From a checkpoint of a small spectrogram enhancement model: arch unet, soap at rate 0.0027.
Rows from block 4 of a small spectrogram enhancement model, named by matrix and row number. Each number is 128 + 24 x the weight over its row's rms, rounded and kept within 0 to 255. All counts start at 0. Numbers have three digits each.
Before each channel's rows are labels from the 100 clips, of 14848, where the channel reaches its highest value: "top examples" is what is common among them; "band" is the frequency band that holds the peak. Only what is clearly more common there than usual is listed. The data: telephone keypad tones over noise or synthetic speech.
# conv: 3x3 conv (model.mid.0.conv.weight, 128x128x3x3, each kernel summed), inputs 43-85

top examples: thin (high-pass); white noise
band: 250 to 500 Hz; 500 to 1000 Hz
conv.26:110128095130128093160108124148154123038107102138126138130125092095102118146107144117175115092173105089114120115091133120140098164

top examples: thin (high-pass); clipping
band: 500 to 1000 Hz
conv.100:087122132156160177154097111121163139123108116078118118138149136136146172171098117113117130086145125087124102154135124127178129115

top examples: thin (high-pass)
band: 250 to 500 Hz; 1000 to 2000 Hz
conv.57:166134099158143149107158087141120133111119152093135132138140139144158131122082131131103128114117157152080145075138115146097168145

top examples: thin (high-pass); clipping
band: 500 to 1000 Hz
conv.15:095189104130071127104134139167102136129129128111148132112164127155121155117121105117117117144132118072114104173151147159100098102

top examples: thin (high-pass)
band: 500 to 1000 Hz
conv.46:100108131124130114184109145121135165123125130101140101169120138112162150133076130097118107123191161133135110110123135131143137144

top examples: clipping
band: 1000 to 2000 Hz; 500 to 1000 Hz
conv.103:100090107107141150094132108111164117125152174137112139087089098148093132133142112168124098132162108136086130113144113093117121129

top examples: thin (high-pass); white noise
band: 1000 to 2000 Hz; 500 to 1000 Hz
conv.36:134140130131130114120120132124120117134137140110166160116161114119139114155103121117159104130135099107105114116089103121129128115

top examples: thin (high-pass); pink noise
band: 1000 to 2000 Hz
conv.19:099088142112136155121155138133166116109132121093106100119127147125122131140116116082094117110139149066116130146146108156140133106

top examples: thin (high-pass)
band: 1000 to 2000 Hz
conv.34:147131157144139122153095134096113154116161106148115140125142146120091132151131164158174130148130090106130134111132158112121100094

top examples: thin (high-pass)
band: 0 to 250 Hz
conv.109:150131108125123162131099106094173135118141100171119133123114162133102090139129131132162090147132076116091127138139091116106155132

top examples: thin (high-pass)
band: 1000 to 2000 Hz
conv.122:139123115092083122097129116126166097104116103117154147093134106128083118155124130181134122143123092089108141139089128128096128103

top examples: thin (high-pass); pink noise
band: 250 to 500 Hz
conv.50:146156109135104159122120153101163125064116155110151137095127138148122152147091094155098112151129119095106090154135111146109153105

top examples: thin (high-pass); pink noise; white noise; muffled (low-pass)
band: 2000 to 4000 Hz
conv.55:120115103115102149155147138096149140102127169108122115112142134169172153117125112105097126161122160128079115155159132151139154111

top examples: clipping; white noise
band: 250 to 500 Hz
conv.79:120148094142141149143140095146126115105056132141117149159100150120142134127108127107145103120133169124140155139094082141102153165

top examples: thin (high-pass); white noise
band: 1000 to 2000 Hz
conv.69:120162112140141112115102141142129126125147105144114203159121093123087096108142125149144127136128097115135140116105111120066128113

top examples: thin (high-pass); white noise; mains hum
band: 500 to 1000 Hz; 0 to 250 Hz
conv.104:134129119112112104135147126115197074054138127204134139106113112089100108145128115124122112118161096117114116105089102107129186165

top examples: thin (high-pass); pink noise; rumble
band: 1000 to 2000 Hz
conv.80:131143143117107136156143089169112165127124125131119145098164098159131154119125147075159112141122108106110151179133149121126102128

top examples: thin (high-pass); muffled (low-pass)
band: 2000 to 4000 Hz
conv.108:127134132120072153179142131095133168114134172111164108094145142178137184129124112120090122146115157139081115156126150127159145113

top examples: thin (high-pass)
band: 250 to 500 Hz; 500 to 1000 Hz
conv.114:107135114126138142123139101136125155119087087156127121143129142100144120094123143122150091129115121128144154115137105149076129175

top examples: clipping
band: 0 to 250 Hz
conv.70:094143115139141151126128121121132168159167187148119131133127123159125120126158121099153102129169152160108156129136122076135156158

top examples: thin (high-pass); rumble
band: 1000 to 2000 Hz
conv.13:139159148125118148110131106135149134087196157143144135091136121152076127139144122118116158162145113107108094155152173097147154084

top examples: thin (high-pass); white noise
band: 500 to 1000 Hz
conv.14:111143121154125124145096108141132109123127099148123151147133102087110143124140128144140145081154117117135107102088114115117110170

top examples: thin (high-pass); rumble
band: 1000 to 2000 Hz
conv.86:124122127150086180153144091148167148081124166094139141085173113150129154100132107111117119106119166143113120146166126114141133105

top examples: thin (high-pass)
band: 1000 to 2000 Hz; 500 to 1000 Hz
conv.107:136118134113143115175083159115136099100134085093145130115159122083124146117093134131133104122160099074155129157131118167128083146

top examples: clipping
band: 2000 to 4000 Hz
conv.102:141106139134178153097111141132089121103146142175064107148086150150123137105154109114137119170133120131108140134143113137147139144